A small contrastive image-text model, trained from scratch: encoder activation swiglu.
Rows from block 9 of the image encoder, named by matrix and row number. Each number is 128 + 32 x the weight over its row's rms, rounded and kept within 0 to 255. All counts start at 0. Numbers have three digits each. After the name is the row's rms in percent of the matrix's.
# q: attention query (encoder.blocks.9.attn.q.weight, 384x384), inputs 128-191
q.60 092:122180115132166082172191116125166154158174171120146093133197106172151132126110218177155142195172130159127078165145142199108165154116108163120083112088088118094122105103131157101124120138100165
q.61 102:119141155139068116137158130162108135135133129136107114096095046132090148087102100178142153092141081123137164184122099158120158038135144099136113117140124108119134094158155183131069132123131142
q.62 118:143124117164112151052086079108131113079102111118123120129123116107170124134153120151114129095120215143150123069133111138161140095155153069120165095148113115143149166130152105102146145177184107
q.63 090:203156145137096095140102119088106162141201130146144122143100122167154149150062209086176148139159112162133144153184160081169152175131093101090149120122139094080098159076155065122142143143117093
q.64 099:100081154138111030140162098118144111141153155110086152109117095171118136137135180096133136156109126114121046170119166145145108115100167140138088156118137114115164091141117120136132130090144150
q.65 106:105094124147162114146145089167143114185114122118096118142119118102152110156146139170134105142171158144112115126144145110134128119105135154094166092127129138211165113154151093096160188078163172
q.66 085:067133115143156131169073152113137121085072164093153138159147143142086101059178173173138135118194125148130128149117084152141127160129095133118112150096108096116158094164091137153114087103071119
q.67 094:121132148133130103160129081093153139109143132099100097162174086204190098132085092130159157149137091186124130123102121104160129151096157172109077088139118094125111118150107147113144133153201104
q.68 099:171112182105140186089124055100129124141170179093097108152179125154132121086140099138171132112082093138132153116111131182085146148131097077152157176123132128098111134066125160132098053157120093
q.69 094:102110150165165084176089141093135113112148109122168128106149023088099133111106103157154143148164125134074206120136111125094021097097136134175186103157121162100100144103173134149106064174054101
q.70 097:127149045114196133141138194099107121131136076098121164196104182128124094162126103107107191151124083126106127146152100109146112133175134167085113102105172107148102174120083093170112150060140163
q.71 081:146129080144119149125173165142137077144193097156107079114168109179118152140127127089090152144144182102107047054108149132141133129154137166087073135108125093083091157134104143136117104118170151
q.72 085:110087142067160109188166120155151118147141141110085099132076101089102164124141090073140140156160127141122152207110191107167182090074158140100123198090139137170122100129147132155116152134126129
q.73 097:135077203081115130121102132097185097125174129127106132099121113125128104080123077115194078139180115098090194092124134167118116106106123127217116138126144204176120116075107125195112131141150074
q.74 098:148142077143149111128085146155122095132119095155116133127105178066078155148157146125079169146105116110164141131175135139153140195179142150077084093104091094162110162106078168148133128128113166
q.75 090:110173167055123111129127108116153193177182171095117080135144155157139128136091116133180125162123123103115131106083166087095179110073120099105097113112096105166150047145146159113146130148146078
q.76 101:174171211078090153108092108145118088162152127103109197130096109094063198053076090108190139122122123079139124144134197178133123077067135070147081133078120118151159140142173113104138129107090087
q.77 098:103111096153110128096082122148150142084085118116208098145141141103148139097139116187157133148083168181121138153126108121096107166116119132117132099135083157059067158113071135128115155071144134
q.78 108:186103044159158169107068145137126106089110096164175141180088154107134125081152191127054183132092126098150128113132117128167052160215098151086135083110101155153064175119126109097119155122139165
q.79 095:150127117117142156132139147068138121067156099130144121160099175054144125189123128158074136107159173164134129075102048141120150121173136112125084171094123127105136155197121149120118173110108144
q.80 103:154106206126127147113155091076110100135159079130080140129081067114147098089216119157159108115162163085160125124140083138133109065084129081160133098153128165154136095123161159104134083120146051
q.81 101:098137127176157191137136128168101134109120152138191116138168153186126148141115156094040168131137137177100142138112153104172175138107125125132154109179227120128115112139053129169152132098111114
q.82 121:133151133139175104187144151130154154189085133136130154119111145142089164081073121150138117143146122140110130127114145190130147134118130127219061127118163111135138106097108132179117111177116165
q.83 113:072155147156142112120170171169103163195122159123109150092123109169138153139047123129091162181153132106118144173132152147138147111093141175176104118140174101102145128139130095150118147127185123
q.84 108:146112212161142173081123096106129103104159160134106196144094191093117119120166134141156170114118134103144115146124095172163102100087085160179124133106094159142165146123188111101186046131152106
q.85 100:113101067128146125143116107128121111142103099133100091154144123072147100157175134124095122126113126125156138133115089056149138124133195115077167117114149103102127154079084183123090135104116127
q.86 111:152112103163077111122095112061116120124199102113100102125109154108113127151205158140185127132136138097146138099057098127155065103115117111125168098112106215139142127140147166129129097109111085
q.87 105:150097127130127170119093083062127089091122101146140077085107123125135105114103128181198140065075092145081154068113137149140071109147105157147084124133138121135175142129139113168115108113159122
q.88 096:101132117138110112101196123165076111107131094118056160052169190116066108155172119120114135151117165111166098124115126137116166119126138135123129188126038121128111070125078081070033165097104136
q.89 113:072151098107176108135167158156135126137122128127141113168131087162096119131142140098059134091109113148154179098144082120096145127111177118143128123142173050055105140163126199127088192141169127
q.90 111:119193124136162129137126151100157142187101174126166139154157151212112163112106095133117123179100093113102131170144187129108128148086196125169062101152136115107143133098127122148127124166119175
q.91 112:106174100128106085144143150225093130136120131147077143128153150108097085109156122100118154141194156135187052154132137124084102118105140097135141092081120126104120115179113101037075160116133104
q.92 124:160141116177163146081095095083163142031128114110189090141149165096170118148170173163104158124061118150107133070112106066136126133148070161095160125117132159166115162162152088142150091121167116
q.93 109:124163107142147163109174117102194096111120099182165120141141119172136136129072167110112122036115090135113172100155154104152172197140138162091113126103159118078080194159140156156114150155150106
q.94 102:168135091127118126128169129098077178092151108120101145120136146107106130088167132123140090151108183153149149171120124102126167094128087074124194129139076172159157097087101143067121105095149111
q.95 099:127118161180155186127127092155154138093138108108145128122123156184161130105034125155129093168120128147098124133109187062146144109102133153128148165127139169091179122094120119110134120098128118
q.96 086:115144145111097130118132090168137141154076111161113112190117123104172174140120119116152150117178114153109161145183052163128089134112087149211112176080123102111142139156105097162099130143148112
q.97 102:138100112097159117113158088047172123087177119164162104126125111106094093077154125099142093091135150156171197093109095144133161175150115118149174143099136122050106148160137155149128120141115093
q.98 128:102096082178084101122125104140114104136118192116150132128141126143146108164127111094127127085137150135111053126121161136166092064095122120138110158128136158223229106173106055091127096156154181
q.99 091:167125114155133129139082105081062159122114172089202100078170080143118108131094114136106106175137146107139107111169131163103108144119061102069143023129124093079152120132104128129098118129158098
q.100 094:139125110070173146078187125121149134154125088129070136153103150149095141101104114143105109114127025138175152153163137140121121177141120159120114131143135133079088150116175162147117102100154127
q.101 117:116127146168068081106106109092089101147094183114124171145145161127093119162101113111104095144115142146141134136105153147128100103170115148104136107109165138249190088144100092111129132140126178
q.102 089:105120143073161132137150117170115113171121096167137123122084140111160136103124097068171121133079081061117149156110102093208071150136132174128168121145128139112133171106147103149172151128116120
q.103 097:155098089119207112172093113147128158113164155084198093134140101100110105079156156123146128139161119095144119187147067134126101191110142154115138110145078132160128154100167103137149153131174080
q.104 099:205083166099137158118192165120126157166142102118096135164107102117098074102189128166146138144136100135128140129156140131083188161119185097166137115170097133112088218138171110173115109137127101
q.105 094:112113077126160150188086135143092146116151093145151173141146114142186116117150114121125160157119183127090124159107123116162105184085092108140146152133127216124147090109050043156150136118189132
q.106 096:130135175102132091119083147125143146168116068180178108135134107141127159098130171081121131125127122109122170131147097124142153158141081128138153141115122118067089165106149166142102110089194134
q.107 133:121116141135106101130131123169098134139095178108102140106101195105110151149114138132131108166110137111165052128086147127066084130135124112159105136171113123219206073140119075098106122164092191
q.108 130:186173122070131185120128128110146116155127101146098121134120092160152135099137104178158114095096102145131188100138132095117176120099134092112111124141149123050063227112139141145125145109145062
q.109 095:084115103194051159103154134110153128071107079126126106122121148128142099213116075148138105135148121114082098119139108082133132124131130109074164108105098124129184088189153137150115109118139113
q.110 100:132132109126158178134145121062133116084137094120129060138142087123146155066162072168122159059143138150139188106091093092116132115122178109129154128154138115131158162111182171175079120091056078
q.111 105:123116136109071099143159089142090136128077197062108104086119175115102090136100153134108177118138139161149104105177196080157137097117122107117131132137084110168180108160120116125098160093108152
q.112 087:096153153181098065131144128137062155116120113095127055080124152151138142199169155120190136149114171081096124082148107146132193095133100148152124148151082113109104144141116109070154174049107224
q.113 091:177153102093133090108131143140090113145159101104165160130197094126113139109116153100084141159161123167101162112161104109126094155131105147116151117130131096162119098112085059100199137161076125
q.114 097:118108080176140126156138147132143180125119119156091108101199175107105143203096137100184086145114128139112143125106122135121134141130126164100155100132162111108138129155137109131177147092138138
q.115 090:139154095153203082155124169114158177118129145124163152157121071146170129179206128096195206152081126100092110138155100112154164127164178119103182122165133071072082143145149140123104121087139121
q.116 112:096147118143159120130190091076094156083105134141157095151187139133215157130132136114117126171112124158094143126127075066111149148217142172116140146129130198090092168159119109123099150038157098
q.117 088:167136068088159067128178132142098126124122150116057091137123092147083134170087139105141102098137181106163115159106116104070162092114132149101156127057131123104161137094117148089035142123173128
q.118 090:137162126169163091097114110101102062178122095122202134131126110166102136115132109116076120124163147096123143156162146156132110108121093094121145132128159153113151189083081092136080122198077094
q.119 097:175152185137128141121081166124141101116149120135163184126110153157091127108160118154084132085150102181113151156150138124115116144095131126131099083111156102094136141143111131079132088234094120
q.120 106:110051185131108112122159096129150127162147137151145175172109112135114077131098071150189140138131045153170083159159133139139129078111175153155121147162111128161139107136131184161101099159127131
q.121 091:111119121165167090165127127088131187077102112125139083119193178166143121169152152104160190178106178137081106150133052109173187172113104128124089109095139136110166155162114157119142156095155188
q.122 089:102135164061092123101157150157098106119106125166110107142113128076053118087219113183133090086122126085152175122170182133056171076168212079138108139064116120106165157149144202180097170119036083
q.123 092:226151095128119169126041167103137117096116102148139176089078130117120107098130171108072127095127150139152132139120156079098138176153113124133143101118210189114114194125124114064180105128113042
q.124 104:142132151111112106075138094116111109151148157119114113158056147127070104078105141148169154115160112127161178133134130200087126111080104115181135125154101159163132104076166138130132062211105121
q.125 099:147130136066104111079084161208114114171159118142083117102045078150082142105067097134152064109187118057159182138114180180103118098072144104152098137117100182113210161164100131110095176176132142
q.126 087:133130130097125115099163124207078126137160151117130131063123129148117116148084141127103105148081128126124098145151175152169165088091117156174098143114109109149090126115138100138174143141108070
q.127 108:099099102143129154148193140033097188094159079168099092140116131166126091113117160157252139155143071129135098123141108110058122136116164136122141134076135104143093138173105154120083113098185147
q.128 128:129088193061135121184146139163163186161126140111068131141088076120097147099096131109191158120184092105141100188107149218149086098141122110156082175157116053127137097111161168128088120118111126
q.129 112:166097208097077157136124127097173094072161129100113077069124090129096080087137079140166143088112016149077148087120130165144150113118110124171101167178183120101135110115081129176131066100112084
q.130 094:121091162168159171140090130092113083158126163096123166130137131126092120114084140098094119094051114107118132150127143110141115092022097137108139076145073152159145141064137147103172093165105082
q.131 100:138175079143097108122105145128125110140070129150085118150123186156125184145142164122111134121173112195143118135127111113115101142088096099123134089175091113149135162135130109112123136172170151
q.132 110:167075187047112093166171153079118177145143131142084115131121070166118114098119006139171129079090098072183126176111126171117124083048168133169119159133134138128162100078157181132118160183099090
q.133 094:167192085120147143086130111150082136153118103135142176166141129133141159132122150114089132107138134176179130163166106133066116153179118149086101102122119080128082125201138132130120195126173126
q.134 090:110155115135183126117083083115099159068100128130116101147180191132126101196201140152113102116155118084162109060140126078123157084142145127067178124156189192120104136162107116129127112117103093
q.135 097:102209085168171173084107120142087117158144080073171117119143154144147157108149126151070113140131136166101168063159116136104123087137093105107120076133148140178129179189083112140167143104124090
q.136 090:145210140055147097105174110096139112196129195071087163141117140126171123096118097160165155123106114122161138156137143140109140128071131069113115097211074142095105141083156119159110211134210172
q.137 096:077148140077141153159187114112162169150111093111121106143162131151150110157182124091129124163081134142130152137110121070112142153140157152129149157107148168130058115156111167159126129121083108
q.138 086:152133135128173106177176186115159139107077110170130089121111082130120136113135137154137123138173083113076145111123128101083173151151133169133096131156144117082156141143123133197087073075148153
q.139 097:137125131132118093155125105106146141106145095171143111160161079152172060128182153119117107147134143077096102087078089060167174126181141147171158184159096155135142107097193175196131092054144104
q.140 096:171092219098077101107145143120146111183086116141100108114087118151103173089126147152121118147170072169183081126113127197102123082099163123171082148185130073159122175132134184126131133133107140
q.141 114:127171044119140121153138123144083174119100134117185138145125167133163145195125160142058123131157142149131125144154096076152158118155083140078138074112117104101105176119120099121137182109105092
q.142 106:122236073157158170131138099125129111134126145106154175109140201112179107154130170144090150155154178133136103100172084110099125156147156084066165087177141111111104217127101141088120161121094097
q.143 102:126118152115123107153178171146145148154109117156072110081111092158087094095136104129194115098122132076116113142138170155102111133091177124155114171059148118121116124126141225155119144098109069
q.144 089:159130060091144116125129164160157117093156126070147172138096118096093101104089192093132176137160124155132060147120196162110116133111081115085124093117092131126064136088133087103127131154165169
q.145 092:092160109166104147113165162078133173093106110142124161130153101104126157127098149110151166102126125098131138120090125120159142086127143150158135200091123131110107086132105135191164120064124067
q.146 100:135116167076084045162112170133121120105118097170142083118119123157042126096107134151213130095109100085145149085128137140096096128087127139150081165071153134174122112092156177102204137146078087
q.147 107:107142107207117124081057124118137110079108101086157134114202190074170107171152141146133144142130172200124116092136053104112093182147071120122174077115112180145148168093118091144099124087147098
q.148 098:148156129201107162108161104133168150151077152109124102136099149128100160143119156188116163083130190119168167099107100150102208106094173104135080137129129098119111114120102117113126158109173130
q.149 096:123123139100132074101166080186069139147094108145110116144142147197140191141128139110127110125144140154107104084136111079159102153061131152114094133134137121050163146134115150135152158104170186
q.150 083:134161137184090110166116104183116110048136163159087132099115121134155097164133152125151086069133159152145131131037111069220083099119103104174168110193104182099182113141150053129139140162111122
q.151 087:156200096143135120101144101099147087128118128179123127148079149129181140112131132166084120116154143190162107120180154193127166156079201141134116087125137112163119110122135133136093115116137134
q.152 095:126211135104142099089218112125093117163114157130067072156144096169146131173042096174149113140141084139143121119122166085136174110100184154141063145131125093116148114162162131137114151163132165
q.153 087:130158187108179129101084165157109084138126094128119133094135141107162160118121123065153089126116129112168088180111103155120140119116064119139145111141082037128179132104101128113156092103135129
q.154 098:152132130088116191097052174101124097146150089141135176139154101114071132108112141128111127141156114124094127148110109199131055156171149139104115170145110119165104140099073120155144122138146115
q.155 094:157043074145092133082069139062131142094177127108165111091152188146150115157108120160063162136050131103125102101069141111185124182117129115133162141121182113114133144161141056141117130066173083
q.156 091:127156080172147121134142100135145115146107125141129143086118119128112138136163129164134128153154140161132136105104092141120154098126095052151169125197102139125121127153119086017149137108126124
q.157 104:099066131084170145152170128181115112117106178081139138102170120148050115121054168039111168182127142112162076172125169140131128182106092132172117149149150039113136164143094082119128104172129120
q.158 100:141181113200163131125086104138113066089151117165163131103117157090103116141146112077085128134132166156103126107141106117159160177190098156121168104124125149157141152126096060128125114101144119
q.159 089:161128117131097183075078131079162115117140106157151132080124136088102142092167105185182109081151153160169180123069115145085142090135154098177106148161134128121117097069129108098136084084121133
q.160 105:156171113090129109149118161121161113144133134081168175160189151091111147105162136096064074169085097130102148175112129126124115164154127118136127126133165120164119132115073143128112088142112125
q.161 095:102199109155123204126142096122144128121082149118164071178099166145116165168095122119041108135166168166136148124109135092121154155153134070111102071162109156171182125167092093107128141155096170
q.162 092:085100180146114116172114081139176128090137093089173117169153140130148188124136103135110158162163129154137124148095150115213121198104075060196107195105168129153113112132145121132174080146188170
q.163 083:153157162092106147114117128107099105122109129156090146140157124132140084106105084133177098112132179098154100113122154129119118092095124188141134154133130114153129153126143131131086127098095172
q.164 103:160126150202154177140071114088134147106184144089165124154117130137181151147124127162115145156084140156069130073143135093166116158118024103108209090118130134123140151134141086117150038156131102
q.165 091:118127066113062110142120062122143135130130176112137102128123139114217152180155118125120170107169172168120124125116097081112155125136121113081122177143083112107162126202156101174138207092140107
q.166 106:103098158072166079121149148169175164158052090123081092109147115097075134080121125148125104140117107071127117142082147151134105126149202146165079170125124079127138102119155191131118171136085192
q.167 111:127057143116127116188206175178122158119068111176138075159123117167120126134096108088137162136159096143121121143104155106143132146132184107146058135103119094106119099173130203150087210107097142
q.168 103:113091100111084108147181148129123156183120133198055133152116115126083134160112116063186119115165083094161113104153130143125130214146202129153100123110079072120141081113159180121125124131073112
q.169 100:096102146121172112148149219144171125115121105117134115139175092136071095084081089095193165085130119087139112146145154163121117129090182084128171144168167084108094192073108234104062146127166130
q.170 121:129153138144165136214080075119096106076096134129194110091150136106181134181105113126069161107104144136083142087137126112191158140135125181045153145136162157087105153162076091116187135115172102
q.171 117:167131101154121103093126161151092099180198156108097189182150115065115162073123115119127092147160152091149086161131197146146102112127098104123117099123123122181198160095118152153087060139107092
q.172 108:159159113114152110143078146111084104091194094087135153088164144126149104082170165129160117135092171138143105115129098060139118104134090101097199094136190180163116150110131084151190045170146090
q.173 096:117083172137077112139180110119108122145154141156127150135114088169122130135081105157149126126127166131093104135139092168102132145079219088151120186156103092107160165123177151134041146141093081
q.174 092:133147099115102174068128100124094123142090132140047139164101140131140110092085139123132104093111125180166114123139151162136182085128152053102149176106119112183185067150147093100109182143116101
q.175 093:149057090157076124143132103129152155177136144147098152085138123149128180145162117133165140119113119132126146162121101142139177121124091135176074138093083018092118106167191181141135159093146109
q.176 101:098087145039121127159131180101147115097165137176109091077083099132133098128138115085166130133126137034060163140080122134148129156152163158153104186126159109137129138173117140172170091136092111
q.177 103:131152107128147109196106164144108137118123131086139149132145153110113165176155200122079125104120120147114110180131098119146155148164129119082162064146137101111119181134110100121180185126119166
q.178 099:158229122099104134077111122153156150196119144123092145121110190108133137089155125111095065142082142133141137105200138173172121091083137031112133087114112088130168149157148075090096132130138156
q.179 098:149103165079132098164097191160110134109150144155122131088142166141103109172096134119164158158106125113154087151072125144158109110101187215101139173125136074086109096095154127113113094115118147
q.180 089:169159097175076117143144112167152105081100100088117135156112188084129166182139188089110165081127139134130227134174145109102109172148123130079124110130155098131124122170150114102131138118170133
q.181 090:148157105141076141122157053128123100186107146100079095136097104099094120084117088101126141115117131067149159108149149141092144120057149128152098114129149141146166121116115143177176098073102112
q.182 099:119106116155173145090110155098134175127097151116121083150133121142155204055162117154112134128134160115121151112117118125161057229184088118131186147120170185172139154118091133144144095144092098
q.183 080:082120123136172141169151165111164116124136084167143104130178113103201136077143107147180154174087069101130103089154130165182166099163162112174166156097101124091100128149153111147119104080121143
q.184 110:135195069169126165128113148136093127108131139145126092114159196130171160185162165115116129115168159190191125118145122144143116152182139144092204087148146150097050139153108095132119168100108182
q.185 085:162105093059122088145185163114138139153124083143149050117121129171139136167093089111172147139169114100128082135139149099192110139152115119135138166128205139106109091165147096147114148099145123
q.186 115:157176105186145155086102043166123123139073132124134148173091111126157184125142101129101132088113151179139124102176147113141133135148108111105159064132137151118144113093108048140136125143138109
q.187 106:115084199140132132194128207075173099112155094190122075104115112094107084181134098157208156132088148049136119137099123146132147134161167143158114221146162153150096114088138163126140101118087113
q.188 104:155095213111123178129119138086170120088078127157132113110189111115115107144142149148210173124096125141123106206075131156114142151106115133136098175126144142119132083080136156124165058104048147
q.189 102:121120177079130091177197134072098183190127118130092072071108116187080103100132092158168097176085089119142157111125128108195134086101149075157113176192132148089158106146171115122143107159131124
q.190 113:130127154064081109204134107118119146131170147106099097115128074148098118102081129156188132107125086063174145118127115174144136138109138159178099150130149140156160115116132169163104124160087124
q.191 120:135170073186106157039109125145085049114107145112162167165142193130138131152131141160064151111137160170138158072139166080087146135155078073111177083125127119133141146178107116106167086118128167
q.192 093:167152142135128132124094110111113093106129104080126080191117154154154132129108159097145163055121150162112149080124118107138095135168149122033129109176150131172105167101121119115140132164108112
q.193 117:136134135134112118143122103053142149109180150088193137124138101136096097066100077141160107132137094130082159140143103095124132118110143121141193160094131149077096095119139129159132060115131065
q.194 105:165089138151098136134074103039124153063147134117188073114128180138112112162182119164133121085064139100108133066085125114079152115139132145124212157109099167127160121146106145174158107118084106
q.195 101:141209129117147056069152112201140114172110149123084138181107207076127143152137164080091126153188142215223081124131170160097162119124121155138117179117124050107157123165132138094086161143094193
q.196 091:122104171098158121076153156068183104144080118136131096128157133160178112121077075177195093153118163154140083107114110179157144052139111142125148158057160121154221116139095112218089084103123113
q.197 092:126137157139148100124118113179143148135079147060171121123111173151116140141122128108120195145138150142133119152104108111163131170201140125123110168139130156145138122104098111132149148065095146
q.198 088:118122107075132105127101104164123125139134141104108127132145154125175081147130120120127069144082162143092152155147125093100169103132149133104156137168140083118122151118069147137106101160175085
q.199 086:166117129058120103130173168155103083128109126161117068135101122158142096097163164101167116190184154165110068190139187180137113142131145138178104131148119081143110083058080140165095124111070110
q.200 092:097187141123115158077154143167165131121142108193127130122131165143107112176119158155082137148137146111116104138115014113128100083152078140065147140117142054136142168183168176101099170111132155
q.201 115:143155040187094114111150083124098154121075098148126169144113162100133117161116165089077202096169137167204123105147106111125121117160106088015136090163105089127124194163150121102088194157126193
q.202 100:136169099221126124102129135188066114107147153142112150123155175106186132184067198137101142097116120159181135147163189123084122064178102144121107039132107082129116142135183119080110129112130168
q.203 088:113115131159133157210163145083178212163188172093077111127079055157129147026122062123160106222148096116100105144085127142131163101158155118139172083157107087146156107105140134129161099134116126
q.204 112:104128141094157127158204144144136071160088144134073145129147099138119178082098170136143144155165114058108073179139134185127140096106161128166082129149050164135160045147127117133084145199131161
q.205 107:096138152054142115168085126140147156164142111134126063122117174121087139099121124098148120136091051049069142135099184132145174144133158127178103129108158155148124078083124141138127117102096011
q.206 096:133108174136120111122074158135162103146174080147092132119140050130121116141073112127128113124177080084137131134187136186124122150138142156183141145133124121078147072099128151119067119174125155
q.207 100:095150094140167163106159158155080154125124100110114160117149179101156178163109124148039116176098145133137131104158137063117168161174097156094081129171120121090081144141149124110112190076137142
q.208 105:141157137152131132133083186126124130094102099170119197112092128137103114116153218118096164159121130141160151151107125141073136156148112142129153071154127134081038136093125101097159151068119152
q.209 100:068116190081132132130181165085116212154123130127081106189136125151152130090149135156140139150122062087152136148163114101066188153104133166128121166112085119113093149136187171109106137092137110
q.210 083:126144166108071195072093151196119117176143200100119163147136080154104112113140113134163060097184135143129144091162170120099170114128193144129153163164106121141143089162124139110099148119132149
q.211 116:129142087157122143123141098175072131083099113116152168086091170088144178140115184143063174127119174182138079113108130078114109088189123165103112122128150093161103162137173077128143179124132179
q.212 086:148111121162083132143116089119185094070083128143150193077155135203131188183185097164123094135122130105128156061104070117124126149140073112153157070090129147106188170126044141104167070128148153
q.213 102:090084088090149094117194090131109132111140180158073073102147158152136177174147145131108108129107142197153111145118121128118100192094139211154126132142077062141180141152111151128100119083133149
q.214 089:155094156146136183115120118142107123088125192108098148105081168156150105085117186112155105134158123098124103051078072153089157126123139112197118101163103145128143117140106072122112086121079111
q.215 096:082114076138161131070162073105107104099129124142158123153083154090187116143135151168127137117159131107132115116181073093141152136145176136095112106120134052120142170134138170101060187154156164
q.216 086:167157109129144141127107108130113108140180151089160096148142140147104103101140138116129090136162151082094125157089112151152119105135053156097129123102132120165180152027105122069134102093158137
q.217 117:113140179091111121144130092118147119152214180120090096138179101191124163147103085117122102110120095112107169119142149124136120080064139120091110143153107148138178064146165139136108114184107159
q.218 093:156089178151103113115074113109086129120184132129127146142139087154108147084129142109125112142097104072085113126136151134117149148059145101113173083171164144165167118089100162154161064158095115
q.219 092:090151106112070110142147086080154172111165135122102101108136116185132111129177103138120116168068047112107191093131146099167148107121140168121188162115123151050167172109084169154194137166131080
q.220 104:135125127171174150118052132127151116126144123089114179087126149118081084077144164122142092146123192137133169095081125181153101163155063129163183117167136195087080152097095103115205121159117161
q.221 089:113135151093096121120128099138126094192113099113083122133132126167097055103059107138155140107127144140130183129204147118091164066048155132111187098175132090099166135154117155115068111121128131
q.222 084:178158116122081121126157119108084107091119071115131145087143086085070110111105158095144149090112141110138161134148150136118200081153160115117112101112096131176137067167104127108121154068141146
q.223 084:180144131148139149084158116074110118148099172091091095154146112166167107144110123115159161145123089113108173120069064113080136075192106114059086166143080161160143142191122088153099147116105115
q.224 093:120184152112099118055082134120118138111163075106080109155126105134142091115132078169119111115097098168140191126120092052028114089075107056101151144097187146146166148165123115122099132187081102
q.225 096:164147133157145138142098104149107147126151121128128102158138145121117135176090129142112126143087162206159131134167134129143093123154163109059146116177126133131098141170131123099090173096156129
q.226 102:121190124108181136087100096086165108103168140117186134128116168097159110192175131129132142121159092142126151089129152084108123123150169209127143118108147104147160129123086140107125082120109173
q.227 121:137152091125124145152102094169071144164145166122104164150110128123063145126088182071114102142140119138129125175161174125087130151113091108126118121177169099117078127160099079139040170170164139
q.228 093:144161097163078121122187050120113162105195105065172102145129162088122128109161090125086031130143121196178103141151097140153171114157158126125159150115175114136155124123073141105094117132107131
q.229 086:104118152120137147058103098107150145092153133095126093112098121108118149139143098133114099142154090200142140079111096142127111117109031157161121092133170109128101156111102118120133136141157194
q.230 114:140123125134148124124138155089136133132174085157195146152185156172146122146156099139162105145130142146147169170162088079214119162176134189157122097065193147152126133137116142127159067112146140
q.231 108:154191071176136108138138114120061155108139110096141136107173113101120161165174124126133105087121159164109138100161125126104157176120127100108143062126136130150131177176069107155135132092183126
q.232 101:087094172084152094105131095115154116121063131158121120109167164158148114129156096138176171137143125071081082115131155173101128123137100115162065160084053179123115089093176145123183152175152098
q.233 100:106083165116142112148130177122180098140092097134103146164161131122075163082113123162232138132144096068109148160120146155144135140120130089198117167158126146147136100085186173119127166148128124
q.234 090:115168096095133207199154143157181145072123121133123135137175170129061139103103158199162156137116129151129129208100173139187122201094139152173124184100086185119087146096128148186134146118093131
q.235 088:155083214104144131056155167120132149134200100118099106131173125117103104133109069095166146108106098075195119119121108129147155053111122106165071124165102126159127147168142137105090130147164135
q.236 111:126086180074130153174131249126201117184101112158120167109191089163054075069114128127187134156177049091111150204086108172166094119150117137160171191120113137150102114121132175192167104126131138
q.237 099:109106166099151099147128119112147090170061089101138145094122094179087108085096101112115205167124128109111120100119180203158123141075073123142140097123171133115082088141176083090096150154159157
q.238 094:137109167132090128180153136143103157091150124119103155093125158142168206082107119125143151172103066160115100178074169117127101123115127170175085159156105113166036071123194149148155181161127171
q.239 095:131123109128152128156141124181135117103082153144139186065098135085143177143099106068096120167131151114094133147123131170127109122082148138169099045160140104141131097116154053091091172164149112
q.240 095:155134052139135140115140128091080130115124118167073222151089111134190157158116128157175134143149100138114178126225098134156203119131098113090123147164133146098126175084100118131140157088138127
q.241 090:127123168138127131102132174154146155151166078093125092117145038109162116152166138106156140118115153094139120123160193151113133060102133135195099109165161143133184132104116118121141174111135130
q.242 095:114112132132162123132112094156151124085117141131086138100140121125092157107119094146109088134123035093149125196053148112141099119142150124178125170080109117117138105151158125100163108176151144
q.243 093:099154099208096174104188070107136137119086118158108162140122126109188173124142147210083145144101150156103067097144095121119102114114135161020173172103149111092144153090115146120164100078132152
q.244 089:175144158143101112148153132131173069112122102075115129171145122101110126125080116116131127110062114107145171105127165199161132092041185108154101101124123113127121086104089116110086123164113134
q.245 088:071125130077100140148089136180120076153124110089094162088094085147125126058155133089156105188147123071193125150166184156128153106081140090164162143126076104104111121061121131138100150113135128
q.246 097:081167130116130166119138102099100116103068163123171099119095100187152130154115101172093125091126074125152167099143106101105165087121127130106107116159089133073168163173164155097133161128188131
q.247 104:122152156060090121106144076123116091154172181146130059138088101115153158079097071120169073164134160179122112128137146174136119150077166143148085120122109129132130145166127169143123102142169104
q.248 095:128148117131129073152117133109125115110164130139176128120160130121109156149132139111118127169156155127156104175198088103098076129100112123114132068101090164196120126137094103100102158136079148
q.249 100:136101116145161121200105147113144131061139087159190111104123172113152106112124140097119152177145139119106107109115060137135110180152108137155155148156158130139131125096083122105152047107125153
q.250 094:107151152110129123125154135118099154096135088176115061155148135178114139146173110174143133145117062158087151141119135092110119152120146122151105170162126094050124111133087177142161167160115131
q.251 091:100194114160112134094164077127096135059148105135117118067073136131169122100093138184084136132141152137124116106138149131119137097181098154080126092122065136136114142132200130121123111123141120
q.252 099:149162093041186102173075201151131129114142090169142154124133131103137085082136121193139120138071119075117115089126102105106108185134142137129105115118162160042108125149098096129176108069147110
q.253 085:128145141130137117104063084146188116155147131164090146158131113118128131116117139173072117052067111111116157079154163078192120094146133045148155096125118181106102145126125163131141180129124103
q.254 086:143148079133162070122124175161116090163127109106119086149156196161124117156106107083092134123118141147077129135114140100184105129175145187129195121128148215162133124124108157097136114122118144
q.255 097:128136102130134131134097154153089094133119088118150149047077228091118159120113148140090128132152143159161090180158116086092119150146144110095162108147104132126072161128119060082113123113153116